Weights of a small image embedding model.
Model: 3.43M parameters, arch coatnet, norm layernorm, patch size [4, 4], widths [64, 128, 256].
Rows from block 5, named by matrix and row number. Each number is 500 + 25 x the weight over its row's rms, rounded and kept within 0 to 999. All counts start at 0. Numbers have three digits each. After the name is the row's rms in percent of the matrix's.
# convs2: project pointwise conv (model.blocks.5.convs.2.weight, 128x512x1x1), inputs 128-255
convs2.16 100:541487485482488502523513502513525517473504458507522491511540505500494486477555429512513487532490519498486503499460498555480469530503509507522539538436457537520501528522528466495487477497502477509486506491469491482498518469503488499478504495514524544496519503553539524476505484492481509524474505461519531502570508502476553528504501484446452492523509503508470486504601512502499515478516
convs2.17 099:522503469559477501522506481492448495496493516547486537487490484514480499510490507504487490495500459507440485485492534537508500466473500509493492533532512500521524479517488522503488493519488511568536491514519473515495507510526512496515484467540505497461522509508467497506506469486506494511460488474460502503509521504535533507527466516500457519506493513445487495472512476467493456493497
convs2.18 104:505493477476497464460499494506502505534516444490483520533480494512520515542503480498477466514525482476505499514477475497443485492492498473527526493505542446461477496490471475513451501487530529508494486489511516544488536513466547456475536500496531564497463504497469451526475515547514538484497476512542502523503468522473507474471511487496486528489493507443480450526510513490512508454519
convs2.19 096:480507490489471521475486485521532536511515451523524497533506544464487509504472455517488487545479511491504506462521507549512503489527492494520506540450472529550471483537494518482508497486520486497522480503484461506557519508524488499484536503539457492528554506509499517488504499493526475523485508515497496531533505488553470480522507502462520519499529484483523534475508484464535506511489
convs2.20 100:534519495514504472488507527572524490452512524508547509505515510487450464491459520510500456513513525505546470455539548522538522475511465452500491537487525529510513493542513520483491495513548463493542533490475501536506550492490497480471478476530496468487505507501461488501501505510506519519481476533506491482522502470463522503526485482445557517511531526467478503494555494449509487514505
convs2.21 101:480552471464499505508506502515447428444472529501494531517518493476461539537469498507501505522495487484500430521497471539454516486529487522505513506530496489451519497472490498543532501535532468499524449534473509498482530476514496544475498537536580508467525527508508523471492484491519458488508462523484524490538493449488497501479484508523490503503550537474522507484497517475507463456473
convs2.22 097:477516517533480475458487542497456525462460501517487531466537464517445491479526507535501494508508525531512538481492475487469493484519520485494456513506486555499513532494493483527540482474543501520465471484467467478492486506513478556530475532539486475479494484487488551507509472490504515512512538479458517471483512503503463492470488479513522507588535510500488471467508530474501497510503
convs2.23 103:469488477519571520511465483480504499505478475499498500507504521468501537515446514552464482484513543492527462491482479520554497470505472502492498526474496559509520539516519487462503508550525505504442487497508484499492507495510501523509502475534509519472525475474494463486498511498517455549543524484464533487494491485516535516481478464410486522538554464515502483504501491545553470495513
convs2.24 101:526485478547505472517518534506497497479468522482479483483516509489500519521451491543504519542513498539568535494516488522510502502519491463442485508541515513543508498527474539508521511505538501509504503491530503545490487503511466522493504521523502507507517508528512502494520490475531497506453526469484496499500513504500494515462504448473530504513495489470524528484476469504460511535489
convs2.25 104:487491491523515462525506496505487498467499483535512522491476489517477467520503510513483514470516478506495474568524547523519543518531507498509494521443505526488495502503526529508499476515519457503538521520522525477513558466476498529526511514510503505539481535488473499502491501521496525475517507496540526458461503531482472513503505495521481499514477483478492517485491467514465517475471
convs2.26 099:510475486477495502504525503513525521461486519472490495467546482494539509523508502481510514549504474527493503528545567484491503532468525483492532529501553518540551515494532507503498516520485516460451478550520505471561492496472550499499523494481494572494475507546466506535488474497516539506431501530532535552531495552546504506493486539446507521515467502494498510496527469510546546500510
convs2.27 103:530473458488508503504518466482463492488477507500514460524481463501533478489474465457466483521521500486470506480457518473538532521486494490473487505472519497510513491473513416491461500510494534471493496494474474516517477516477493509511475463528480492511455528446500457445512488495502521524532497502503492488519518492536482542467487526491483496480508503453473454503493492478534457489558
convs2.28 100:487515507493495478529533515475449539479456550519498494506514478433510523488526525499503542490509516507472504478504489463504494511526516493475476523545501470472478484463450486491465482478513528442503482493495449494462474511504459487469487518477500529528541481472492540496540501475459501521534497487464460472507500502494525489517496545539480466504522532529513476469514535479493491550504
convs2.29 097:510489506507519477493523488465500517480497523476514476540485500498535479498524475483490482485506481493530519491487539489542518481465518506469504511520553502506513483504497509497490498438517496529474545481482506487455501486480557500485520504502503533480512495418496501495470500465525489507495471515497486488509461537474523484497466531499498486485492510543524472453478494526537481547542
convs2.30 099:516490505490494524484499500544507486488508507505500527481502537492502509546499509520445491487488456516531453475481539479506526480485469484535502513482497504497496505482482494485499464509480495489525496538493495530452491492520518442539490483516442441483501481529515539491501477507502451474530439500502510462510512496486538499519499521510496503472511488537508475500523535517475467484532
convs2.31 096:458482457531494486518505489488538507513509528523495503498529484499512486485514544484527525467530479478470508562468496522489508456480475520467524485495504459492483513479485509497534480495446512554508517556549492516553522491525525551463495472489513477514540497502463531496509492539525491483466459497538496534514484515538501521521512514501518494487453516467501537510500515505478471509478
convs2.32 100:486479496491483502492506482522487427491497514457509488504505491516499508487527481543501504492522466536468518460505508525484487477485474507454500514497455532568462466545491523521503503511507511524509501492475491497496516493518487512474490526526527478475512488504533452529530493450510440513458510535504528516528496480520526525478514478463450542514488480559527548482521491516538499444534
convs2.33 099:519492514505485462505514492496487540503479480484513518504527482487476530451503545478541481461499497497468503529496473528514510502522505494508510494457436465440445509511480481495477496521460512526513526499524493520516447459511460517432484523505519443516498504495494515502487439542494516475483512459527549543535516495526498499502520502541446508495515541535492510468466473530477493488505
convs2.34 098:483552523471482485515497490475543465554486473511503500505483513513482509492495496464536522481520513509504422519490508563511503497521470509487541463452491530460526499473490505466504501464477470480517490506476536494461517465499520500497487503479494520504477454488513530504487462506481480454509537505524541493528528514525487513505479468510508492535491525503468519474458527508499506486517
convs2.35 100:504502530499514491489506529492486522504523496518527521518492502497496531461527492503468552484466470471480504530481478505500476500479498529478479508525516521516512455466493478503512493523477527522462500510508525495472506522507497482503498501479506460484485509489495498515553548527506469499483492511470511557525465436483510556464523561525529536495473510544472554518477507488519529478519
convs2.36 097:543501475456502505507471481506471486486487547508534501523504489537521474504523486451485524531470525518513464497508496526509481525498529478476517478491479481508562526441535557506487502456495481498482479522470523501462484502525524495464526517518501520474449497474485544483503501532517484485511507484517501527537503490504441511468528498475473545468488501481498551496487510460480526477465
convs2.37 112:490485519496468476485538520539484498505500477525483528471470505464512481521497447489470519537523448528510554484484489461536485507512462480523532490547504515502496525493522535519561492488503510503513486505522483476503496488492472508525465495490471459509448508518501495509473506452556505449473488523518485470484499524516507517554506537498500493537492485541472482514508506520461447548508
convs2.38 101:513504501522491469474523502487530513488544460512527462521468488515525506507492533472530471500527499455546530544475466507473523517564519463500496477575499499470442501520492502476464507460471486504501495487509467559493482510451490483505456459511507532506537495492473481476428514488475467519500436531482452462521524518492490520497503485492499493528486513547518464527481482508477535519501
convs2.39 108:514501478495467514513499512466488514477509533517548495530505467503502483466477475491496528532494506497516524511492459453501533537510491503487488503517521509482456486499484491489525482482543499502480485470423534462483496538536517534466518540486513514490484483489492515480442419527468479524484489538477489498544497456458512485536492497453430480518495511470478541539497521478540480528484
convs2.40 100:512508444477517504549495493514518496438476485459496497508553520469474542504463487477514510528528532434532507519458503452495471488554477514481447510499503517522490525483465495456525505552489479522501490476505527484507533525487532514498493509495452479489543478490487518556491501509491490477561504499520474525478521499543529503495505492468530475483472482502524489529494506503456500498486
convs2.41 106:456491520493492485462469472507487505480502499506517473507489493459520512472484504509473501474491514522477491488476476505524489443535505492466465501491484493534543543470520485462510491520519519479553403479518469541486452497497450446485490541505475537502487480470500501504486495506517506506515496539492522516537512484519484485476475497526476541467470505512487467531493498473508479496526
convs2.42 099:459515492483543469494499452555490523513518504504464493528500487511488482490507529505500506471538495516526470484506505508507491501502498517524532509458468529513492527529492508506487458547490508449440501519504466523484450507490502484537502513473484520473497526494511553539477492508487551466494483528525519538492509477565494518497486520497536519525512543489472529522490476531546496503502
convs2.43 107:514490498546481480475467470496493509495474508494517477501508509509522496533492511486503486533531535482513505517539548501527506454472476524549454512466501466470488551546498522492494502521542500479524513468532483453511520476515488516495475530505488518511503490467468458480492505481492466496509493486506512470443487464529445491532478509490499476528444552551506490507482516459459479516483
convs2.44 098:502501513523473488500530445550502538553480514471503497487504515498474463482491559494485496495520460504457524467450483481484488517523486501488518482490521538509489496490485531479502511527474518484503503502486473504423490520484458458465484507513535470522496494513505485505477492513530488468539506543466509522510487509521475513502503501482527549454509489553537487491483497494507484540517
convs2.45 100:518494512528500511526498492485480517458516533475491517504489498498519508488490505525496528526473495520488477478479559480492535528450484502493511498488538529479502560497484529462489490459493497522464462489514457527505457489521501484485482525494519491512491505538507545494498518469507497535482513470472515495445490473474485511422516512529496520511481471465476505535527505503483480516500
convs2.46 093:483516503539542522504527499563560455498502518518494524492505516492531482484502492480486490521532457499523489533505532523525490484537475509483491527503486517501514519541469499564476500566504460531455500440504503536500506496496519485516555467452490488499520539506497472506526485476522555462559507499498477527493509490506470501522490475499527504469475477481459504527508507491493504470517
convs2.47 103:525494501487464498513473481532469521488530500514486495492519509495447494488526479489523450529494453533503475491446471492518495494491473479494511508517525484493493470457518508497468486478473481547537523461505485497480527512514525455450464501494523517484470499514514527505459470457505574504480492482492485469501465549497509478491504440478502482492515503495487490505459503541573517488490
convs2.48 095:510465459519510503531519485470496515493540535423494483465475530512491515478507495482498493493505505462534496499535499500528497504567489518493484537523518475463507518530496483469493509495526483446520524506496525511463540547470474528484475486455507483495512541511522492526503499491491528491467484514484475499499554507469499485518509524460518521503466496469518477542488502471537460508510
convs2.49 096:478480506515486476511541486502522496506474476535501521478478507506549523488490514483522516510475489453531507544540512539516528470492484534506501488503475503518449500551501505532469493506472476537491508517441507574511515537508501500542504489486486547493499512516480459483518461536488488470517470522506515513502489487480479506489529467518483518488473513466473478502492519574518475532503
convs2.50 098:450511498490511538468509511440497522474482540474475468480524500498497446510519509489473540519502493500447521470487519519502458505462522478532531488489514479538501527443510498494481525480494487481517492566507529519507510509542483511437505479511509551512453523476457488486511430512526510505543498512460525498478473527487500503484499546471521527493515490543526518516529491488509478512496
convs2.51 101:489534507536477508486509488513501506494514524576489530529526489504474528461535573476471505489529487487475461479503473497492478518519498488517563492484510518479542474513491521511522509502554517486559480512490446483511480519486457492472493489503476533485508495490470494461517489451501476489506501496483476521531496494517530535483489534498487530482518478531509519483459524452462454495458
convs2.52 092:485502477503464497437510485513477475504476465533514512503513479513495504490485526488494483510501529491450505472492519503519486534493465513497478520486557498530466467507483515519494432494486503492496471484520451458520468546498539461521511480532505561503546516498511487502520527504510545499547493495530488555470502505498537515501485495534518517473497516523486501484457483554472451499541
convs2.53 094:472497508513478545488483498517477525517515521463484521467512490546493457517530524440480529486503494550537495474525487515520464486466505523521520508490501539502520519500512463471484512480545525481538515456534503479519469502474511496474501540524459545473522490486463503513493520489501529527528519512505455507487521490503498489463456458500511518533519496514466490472506510479477491504530
convs2.54 102:493478521468514487500560504496485512495491453493480476496516482471494500490529515459505463468510493519469519511504510532538537520458472466492481463491543473476519477493463485545478493481503538463517466528494518529539573507470468468472510491493461513506499497447500487457542475487523552502498496508498509531516508514515489509467484510470510515537469498492512520527518500455475540537527
convs2.55 099:494506527524473504471457472526480487502515536512509461536477480497494497490510504480506498516473527510514533495502499520522507495470490512531528571547573521509429481506524466530489513476554500493498564523485497475495442513521474511511481495500474486477525489473467543499500506481496497464459518491460463516535481473477501449462491489485504492496492511530490483526531460505513486488534
convs2.56 101:535486450467484522502504474515490492484511530510493486499506517514496462526496561457559489525475513490491501500534540465522526466501491507498514502531533524492476475508502487494499477504516486503483498481497496481495481487520522473500504501509538447478485511519551496515469537506519505498459453481521498450532515504502463496502494475472543465535545514490503498473540520537492519496535
convs2.57 097:528516472514461518494481541531483500504467509495481518470518473472502525506485531480440513505531526480484480475435468564478512436509503486505527503486448520538510524496491519512519504469528565489473504543495470518520540479506473480524492504483490496472492489479491469494491483508476473497486512483508498487500477481496544539503479498484517489486460507513480507483526511523453501505479
convs2.58 101:504480552521482513526531490490557447492528496468514491497488503505466491486552508508492504441487476492478511489540502521497497504479456531537519476489495512507490503522504472533494497489471484562553532530492511508476442463472525438494491488508492468492490492518515480517493493530500491534521527528442479544497505517468534539472504532483476526499485485554469545499495515486500507486516
convs2.59 104:523492505491493491448491484506507542527494521523475485505523539458514540488468533527473546470489523514507503544512521481526497487511541484510459515479487521487500497510535519459505499547473485559530548488488503504489536460491508519506529470518466569470515475515454487490551515525522490476509471475469532475489482515497484509487518514556474473474513519490485531490479487498487493502463
convs2.60 096:506498518509550515503492515513545506496503464505430495506502513467477507513487544519462522502545490534500493483469468501473500494563515470527470522463483534476525494496512515493505491547515521509521504480544525450486501504529506551525434524481475491510521474528486553516477522512520509519509523463512536488491505488510458510486529503508504480494507547478474560509485517509464467501473
convs2.61 098:493469476513506463489484508460541486499488513502482497496498514505438506482507460514482480499462493530464489478516522533494512489438490497466467495480468502505532497550485503523500512521474506475474486479518482489496490487549492464500504494482480477472514509539497490500512486496484518491527517448462524454458488508461436509468476505514506450496537515521504513510530516485491488446471
convs2.62 100:496504520516490469481486428492505495534502481476466455498487511537503483511506534500522466490523494526477484461487486500494494461467474506544494491498519482491495523504534476482539519514508487533545479527479527488496540483499487490507553487513500532515526524442495490483493504529481518463493525508503486525512490508540492516536475505501483497506497489541523494519477501481472505502525
convs2.63 101:490482524528483494490539517505498513499501452544471451535504486510511501521532529511479515463491515480466534544534523491525498494524478496478460485468546497520544476498523481508500533493501534507500491503516478515471543459499487499516484504523498545490511507514500468468460486473536503483475500525498506511537475518485517533530486540499494517507516493490531484506499487486496509467502
convs2.64 103:503477532484521491514501508478497548478480525463493475453490504517535509468460465521513531508515497506513543496494476469471484518459523518468512506496459508504512500502500514497528504535543501539531453489489542502495485551499501550503490497534499494515556503508501440506475493530504454507477518499507501485475521534522481520524494462447510488525506464462527475548502510507514509526505
convs2.65 097:512480549513531463526471512517523543480504542520514490511473481519527492499487467513501523532495470511503528482479546498529525497500501529549519538538544501496488474494521519436501494496518494524525518498485496481516482530489515489462543456514499521514479485479499485495487434512517488517463496513457496436458466480512501521520495499495501521504475500526521490472518529509561475525464
convs2.66 103:515528508514515504472474516497504495502497514503517522475486522518493474511520491485486506487537503494512530444497520505491516510510486506494516498479468544545529508507489469542520520511514509464524489535527492500515497480536512490502495521520485512494503544460491500504478578520499484495495550499516472492521516473487527527482502535480518552481528501520479519499534467489517458476514
convs2.67 086:488522511504502486469510486523545514547507528499460472493532497464523471488526530530502495543472529520482481513557457500512527503523561484490525547439482568523451485514506507475460504511481545552495496533475508526486492446488477504571547479478518458496549482522487470483515546484456508469498510520500442517515475471524512489540489516502481461518532489450514561501478521491483488491462
convs2.68 092:534461525485538481514488496478466518490517471457500489536513512513537545499471474503518500477521514509500498537477470467495468507484463500486515481550526452515462491488522471495495504490491479486473450508475515491508508453510509482498514504539555514459494508495514505461518490521510513524541520460478513511441468499466552470476499476444499475499513515474536500515469501514473482492520
convs2.69 096:494512480478506529449467503514530522514484447511527467489519523505529537488496471514488556554481497502494549469521496525496526458457491501472470519495505522540487472522528448552500537487486485472459511487517487483491477503506514489543448502517488494523491485441507534523480504508519501509514506473544494529509505461537495529477528514546507497493536523444470504515494440508501532518524
convs2.70 098:462491475468464495531546477539506556508485464462519527518514477513439494536503512506502463467497547491512530533465491445476473499466507478468492513501458475533493470454518422504526481480480503502487480507535484555476483498514488484483513493474508528483526494499518476513491484473509513506515488521537461511486537532481447489511493504519492477520490507512481491524488482518478481472504
convs2.71 095:510534507514501471516481528482474513484505478489489498499489530502526470511560531480477523520514458512534552462479474494492540486531506507500497511504494495435483511463489489515546490467525489497522552449543478433510514515492486526511481500484496498538490512512526473464491527500499483511528460487477485499519505527463496485538483494526528511502543499567523531530519497523475548486455
convs2.72 093:524548451549477472494496475511489475476514503533498543544497506468524517508537516534501471518507519507510543475547462485449501511542462535474516471483476517529518527537521514510500528509500535526530422519499479522492491488488478484545535526509521500460552505538517486508536484496494476542530499531533470508482453502518487487469488460493533495532520512480512533568501539499472494490511
convs2.73 104:529510493535500448466517471445533478514499501465494529498501506505493500520531513523511486524506512506499514508462534472478510473543520500503537518495487491493474497513481487499516487531466496499487473457468509529482464418469516479528514493478485524504549511489476544520458478491514429513494455500529471465492504496478521468492501485492512480496510522491509516483483517502497474537516
convs2.74 104:507500491494539512502473470521480547544500449497542534503511530556494474498485475474476500540474521488545511501508479489524495497479528479495490492568497524491513522462512528491490514471447475566492479511508513473510495547489529532475521516500494478497462480525482493504506514505511523535469544458507504513510508519502503447490476502533500534492496487494506450521478497482498518513505
convs2.75 100:503492507485493516477499511519561477463515492502480498543521508479499488512513495595500509508497501475514532541521501510529505545537513508484500508460492494575498502519488522508487502504471516518500487534474516527451477471507490489482504523466514502492518454522525496513434501490506496504467473518534506509524545508485482521491506497517499500551487451494503506513492517501485458488518
convs2.76 096:587484491518525502501515495508511481516507518483507470497494507546525460527507527526513476491501513518496546455504527495471533481452487471480496527560520461474525494507504512512485514514478519513509522523533522505479504481489489534504546511540516490549497478490515478493479489483521526481476526492510509484477472529490509508512520479491534487507496502489539475460487458471535494509485
convs2.77 100:518482491483514466473500485510458489521462545498496518489503460510489497482449534498516525495481515517463521478522463542524473496523503502423536468550451470485498508528462528500523517498498547451475493509547507503491485507478493535509501558479512451510506498540474523470480481492522506501516506469510503543514488508534524519492521493496501488452504506542510514516487529461494482526460
convs2.78 104:520505507518460511461475519479476493490485486560481499514482514538492486497482507550528485525507484492510522478482494497495504465481505502471497494506491477534475463494502482494497488505517518491507505509516465512508510519462449498475494518495501497514492494484465535507471484488502507496496523456489518547573506520514540477528517492526533458498460482514508476493507491484487486558493
convs2.79 099:505544499524501495507491510538453502507503516469508488521507492487486487542491533493501487493492470502543501490485488473507500513518475515515482482496512500482473490422530532513492527516486516537522497446509494477427473488456466517496477498524478429507477529538498478515456512502501472485502473514522478531425485490498539491500487469511540501481480449561543534493494507497475470477478
convs2.80 101:542511516468495531497496497522513517466501472530536513533519510532461428487468524511486492467525530479454450491536427559525481478514508492449494507483517467521542501490526475482504468462504480537488475533435529464511539539509537513489491496542482555512496487509487478508506516521503578509483547495469522537559503499474471546511513452499486464506520486492490489511495506438489538474476
convs2.81 097:522535496482521508476489510455507496503496545469525488509508554546526496542511481545479505491548477462501521505518474492525524450500495493502460504501550505547494468486508497482512499513453529513500485482463513507499522536469465501484486506493475540516510478486494505503486472495515473464531459514534468482504520484461529500507491493491498502476495515472527528510472500541480461459442
convs2.82 100:471515479480520474484498503512502503506497485500505489469531487511450493520484511512482535505518485544535520479559514491469513493503512497486468520500489500518501492518515484478523494511543519497523503513520515477511481537499525575510520495459459499472548507506506540546505492540499497509454494540491508555488513495510484473490486488507514475545508489502479487506515522530526471448449
convs2.83 098:489493513511505522518517488537500476507474494495493500521482494487528467485453518463538475516459485493530579507514527508486520542527466495478500519516517487553470487509480540484467528479480521486511483484503512528504544517511495493524478468521496532499493511522496431500489534485470521456515518512517537539475480531511485515510495483480515519479485485496518553488528488533480518449496
convs2.84 098:477500525512524496515493472491501477438495495507491518508457512524502510545505548462523490501493519534521455504506492518523517559538496471537446513488477502468517492480517528471471492498514492459458472526517494468511494505527524486463526500531514513493471503563502470489508498475500519512486473520530527458506525475504430508520481488507502472525532474466540523508465496482461512497533
convs2.85 101:466500533502497509492497476526478498520484502509496552492462485537459519522545515469530451507505501511532471482480487483524462432446536461514496486451527498473526534508467522508506504515507523493513463502466493490505495518498517483498483493471490518495440502503496530502522508478484551495471478497489473457491488515532501465493484492504538475478535524529509499522519466533465526531456
convs2.86 101:518524506469471490530502489532497534483522502487480510472497463469487472516520524450508494456512508490450484555504515565486468539478466487500522476534473509556472480474548491510481500486475502478486504511507481453523518519502515514475510490510475521480463537481491520470489497466533515487510523506518484534544510526525466508505504447493522524492492483522436522484504486489487511471496
convs2.87 099:476471524516476492479523509446544505492512502494483483526512495523565498517517500480485488496517508480538475505534496472539495572479469486538479519528481563470495536484506518492505487470478508481485501554527516495492447439474497459502536504488504465513561513489518523473480480499541507497495541508468448493494514496492533511494488533550519505492498507538510482507468530508469498512516
convs2.88 106:506482507497505500514514471474517468525517431495487493506533519519477527526498491548481491476502517521494480503527485461514526553488501520469495481482503491530515511497523524517509511513431524513470455546511482549516504461521506471501494504541492509488497476494512478502448508480535511491525487507447483502513469529470507510500509530545520510477470485536566522533510508489453544481503
convs2.89 100:542510524449485504510492453528492486500474478493527498488504507468465501506496520509465503517470488459475467470520482527464500532504482487480506493460492534547477477516512520513516539506501489482511511542498502561501527451496468524519448495484540485496528529529490505504541545498533481484514558479510502486485478529498511495453523501536475472502528476523511474491532522540535470460527
convs2.90 104:490492507494534462518498496534523534495481503524480499486493499472477535506482511550471532522495486510536488431515496461499499516559514527464503495508525534544476520491505495518507503458541491466494490495513500499473497503488482508447470507472476482531497552499478505516464510498502503483480498510508465503541484504464484508491534502500519511471510532539471468487477493508489477530561
convs2.91 096:480493493529469500509521498509485509508477536487523504491494467513512515505511521464513490473485504473533485539508503484512530548546543541519499502513516458526486512458497514516479509499506509526547479471521490474477507534489455494519516491470511474493499526506546452472495430514499495489500451522514503515482516530443467472496443526518512477456525512530541491519505563542492462489505
convs2.92 102:525475497517510502499520500474527479486497420503515500543471532493490516487494473511488517491527502515449541530534528522443510517499507479496466500499473529530519518537514491498525525509452477546497527483507477479516524485528510517509501496456489489483517496526494545496505492484482526516567512497500525505497504494451467509530481461529489480488509514485456519451535508521520536482490
convs2.93 091:461494536474489506498476524511491491497464567522510495482500535481467473516462504518495502470490509530554524466524502511526444505523498511494532537533497524482525497511494475480537483523533488524532473479513502477499490467518456494497476503536523520478506488497544492519507489478468507485470495531526514460484499466477531510511474501451532495516491494502472465492505484469503483495507
convs2.94 110:531479543452478507503503481498480508482489505513520471483505489514469478477488509487474502522519476530454452469529546545482507514490510489493518479468480463540496511475507478512523510510497512520472495500464503537506481468524492500461505522515521466504508507488512476463500455468498544508484500443507497472487524507507469487463538468509502498515477528504475488496525513472507491538484
convs2.95 103:518498506505485513510524497528511515504487506506511508533506524526493543432506516524458528491495549535496497468477461458544533511567466457483508472475501511520532530469454535520500509491485554481529535523488508515445507514512513513486500534500465510527492517516488490514532457474526471569556503490512515496512486545497501513484506480501499459471516537513456528499483517491520528550522
convs2.96 103:474515529472482505480493517470489472510454450455480468545561478476480523475499481536490503491539479486461532550535530476468535492480518465478509504481549526477540506477503511496464492514482496511493514513482510499503523480470521513490484480480517563487520477471487549499462520461501518490505489515464471507517509522464554517518503507489483482475493513533526486485515503517470498493460
convs2.97 096:536499473515526477514520503476484545494537517538503511515489520477499474512485481506499503495518522488499486517481513472483453548513527493488526541526523479525498480482497542486496461514489491485505517461486501500482487556512489512497504491547502472470502550485524539518517530520485481475485504476475505461482536510485494525494509505523497464491543518479508492490461517493532478504476
convs2.98 107:498510486500481509492528504486492495501516511503486492503507496519491513516494498484474488505473507529482500520510492517537436503500477567510476518518542497491507480495458486502498485521491496483564577512503547491477476485470480496433536481498452471487526453523507498536527501495485481492476507514540512515493514517537513486512519473484501481479519497505518520485496452450579504458567
convs2.99 105:458506509527499501511514499482491539460526461490487468460507528474475527562515544529533498541525523555538538492496467502502488454492534534477527514537498528539513523503471536507510484477510466500457429506487523535489547514515496514430506463525521465500547510499475468447503538467480475487507527482514453512482495481524493476526517504524516484512517514526535537483486497486461532465524
convs2.100 109:497506504493501501504541449514451488522492531503493514538485505480526532485487522501484502483481500493524524493539519447502486508528518490497480423489556503471528513513519473480506508508537483476495492487466479493511483498507494498497534526488488561590519525542507518502524512502513562490530494495478477545510514535482484508489501493521502488473487450523527464503503536475430482531508
convs2.101 096:507485510470465509546444474504500499471494552524498510509537469552475485531519488529519490439514523475476433507483502514534513493489524488516494515476487506492526507498465517521470462443524510508521489457503528501515521495513524508490517528527520467474502497459499534519484525521496533470560503480543495568487489505524452499522496516519497518533557550507538496534505465507557532458498
convs2.102 100:514500484536493488484497542498508512496522476499478469515534509518512512525474531505489506510489545477525533522464487515484439504542497508488488509542584529503518543438502502469503521516490495505503498485526488518489538523473467485475499494518518527479486508473503502458524484492516483507512549492514474523506498513512503472494465502493533490508500486487463537509510474482500507480497
convs2.103 106:485471506515536529560504488496522480481496460506466493466486502468494495490477477509478525505492484544487485506532487530486522467493485493548550498537456495534530508525510482501535539489439536499491511490542528511516515512516500505488516476516485467487554507458570516484486509468516456505473515494547518444511472484520555505479486485489501520502569469458459503470525500544512491424456
convs2.104 097:523454522498476462486500472457537471539499472514444473469514531514482500451498539499514514478467531518513483530499484513489486532483519526516477504491481419501517533537518505540486478498450532507467505533503512498491486465506505499548454535491534505502514492470456529497516489507501481526508535432535489514458482490508568525499519455487504492530493520484524478470532477511526490460460
convs2.105 099:502515488491491501522499512500531512471520518487533527481525500492504507488548491481536523499476532451517503487523500496508539498439496505537489496520480478466548510536505525535481505446539503522501473516482472469517515525497497475501517465500498493496492505502507485493538524521499471497464500485493523482476481492528509481490523480503479465519510500505507491523552498525542513531480
convs2.106 103:471522536522487564505538457525460471433508490501486437481478498456491482505511482549508460525516524482485517528497481496474540457504509481528523496474493485592485451489529508495480505516491491537496489485470509496499551533540477492513495464532503540533494495459472464459521461485449472507505471505516510510507531451499480473495502520493505480549512524456496505483508496471477477481525
convs2.107 107:459474519508506487474470480489517482524493470473524511499488501498516504517523557513528520493470504511488497512476497517535488538494513513440451485475532540487508514482504530516531513536466515482498540457531490503487501473486489500530520547452445513543487488517551498475491498528493560504515534511487462530519518487491454519492488561537507503491484511540514469550525477453498510513499
convs2.108 105:525490491522512513470530550480525510506499509508515524519516513538522464497491525460498553493485489509528574492501460447496521466441470507523488468533494523547491517463499466506500534481485513462469480489492462511548509495495443496523502510530497489468502507527498468469509482460500486537495452488497530538513515487528503473469481469479535506468493530489537516490496507498505511510460
convs2.109 098:462483481529551495478502502530476470490492492472487522525489467505521482481516494515449480501511473511424522480492469485466517479516515507457502493501542523466505470463488509514502490512506511498459511553483439510485558491521474508485484530531490546488496542474462456513544500483537491493490510527513524569491457474484514526489485515520495503514533457505520515500520478485485474538500
convs2.110 098:510478516515503470539514565523452501496516532450508530486489485489502528533495503490535516500493499481562516478523464474492465531483459491494465547543510442496479488501507539492475500538536506509504509497535512482475533479485505523491498485529486500513503518506500491489505526486465512523497522502573502515449480490440531468516502498479463494531506479504529519509506491485482503501483
convs2.111 099:527479464508469538506529510522524498499530522468477504490524480483538474484574514502533514503515543525550487491463503523531481501539517490506502517464518478468509499498494505504535510455518544482489504451525491441511485441506550499469513501497521532559509485521542490514498473515525494511464517512527493517507503478491491501534511523538506477491493527474545450494540477502462523543464
convs2.112 096:498503484530520535516491494481474496447514461493502517502494453493479487512531422473499497471453491511465515506490533501517499527489506475487541488514524532460469483448500540528459511493507481488534508478532532493457475517487550513525512523506489455505489464509502492538492479478522526467474507458435506518521497511482524522456509499503472503490519481493470496512486521469535520499519
convs2.113 101:508479500470496466500491503500461552497518515492510523487523497460438460489495481538504512524486493495463486525493528545519527505515517463513519487478521509448487504512490542482471513482489492503500553508493470493462435502546512485552497521477506443483482473496490523516445519481544515522483488495482487516490530498445502542461518534493498535479508502521552490530523463486523496494551
convs2.114 100:516490466470531463482493466523477470505544507487529501470526528468489495504518482474520512528519481461561473515510530480456492478500497512511452546458497499534485512471446435495514525529542485512511508463460460496541483550509480519500530515478441461486500526478476504492506525528476504498468494543492490498511509513451500482447483516530468574499487506474502526505496512450552462485488
convs2.115 104:489508564492492487464471526529543522541524474497508502486518534549544481492450510554503539524502517507507480533556505524506479489486521505492520503475470462469494498534534510496485513465516500539571579461524520487487490505511519489511487505490464529496514507465528501471523497526482462488552465525543504521485512523486502448517517485524470506532478511556474480505492490510513476492499
convs2.116 101:531493468489480540482510506548455486497484497491466488526465524472458470500483518540528467493510490493481506520478467529519488497490498481483535479497497503523468503506489477517532507510499493499508476495460483483519528474491456487514511521554503483464497539515513522512509530523480480496560508517468501524478493482509530505475502493533445464480485523468534529514482521450474488515522
convs2.117 098:506490504518498507531464489492446533484506461505495491535485503483495515522530538479500492498508530533524528504527505449522502481519535491526445499504504480517553528518497498477487493506503545485493479496481484477501518472528476506475476491522510491509476532427465499503489494470470495522548456478482507506540485453526487500519520474512565467481518550513478486539478520454511550531476
convs2.118 109:499500514524506492510545536491473541453504549516537476501517497497523491487511501548502509536523470501486531473495475478479490483553505543508529515530506516539530504463520518493525502470467489544512469488532533526491474526525503545529493444488454488467534477512489505474555489464472430502529519490522540500505528510447522498497512480522480504513500491516507541484467510506532467486520
convs2.119 096:503531524447506503498538497497477478490533500537509516454527500528485473506453501524497503540477528542465543514480489495500502523508496546499476511457514521503492475513512485504556469462545487529487453558515507481502526503503503494486497502507524517492525510508518476494524534490526529463493501502499496485495494526516497513529479473536534489546522519496539479480455471521509484525563
convs2.120 099:471518498489513510525509523519501527531516486524485501494492493542494458460490470446489528522502543458520503520501455488565522477515493502556516507471483473543498474472501476519520501487525506522503486526471538484479531453514506522513506488505523525502464495440466440470508505532513480507487524526496501516528490457542461494500499505493511519496464500475499523522490474463508500467517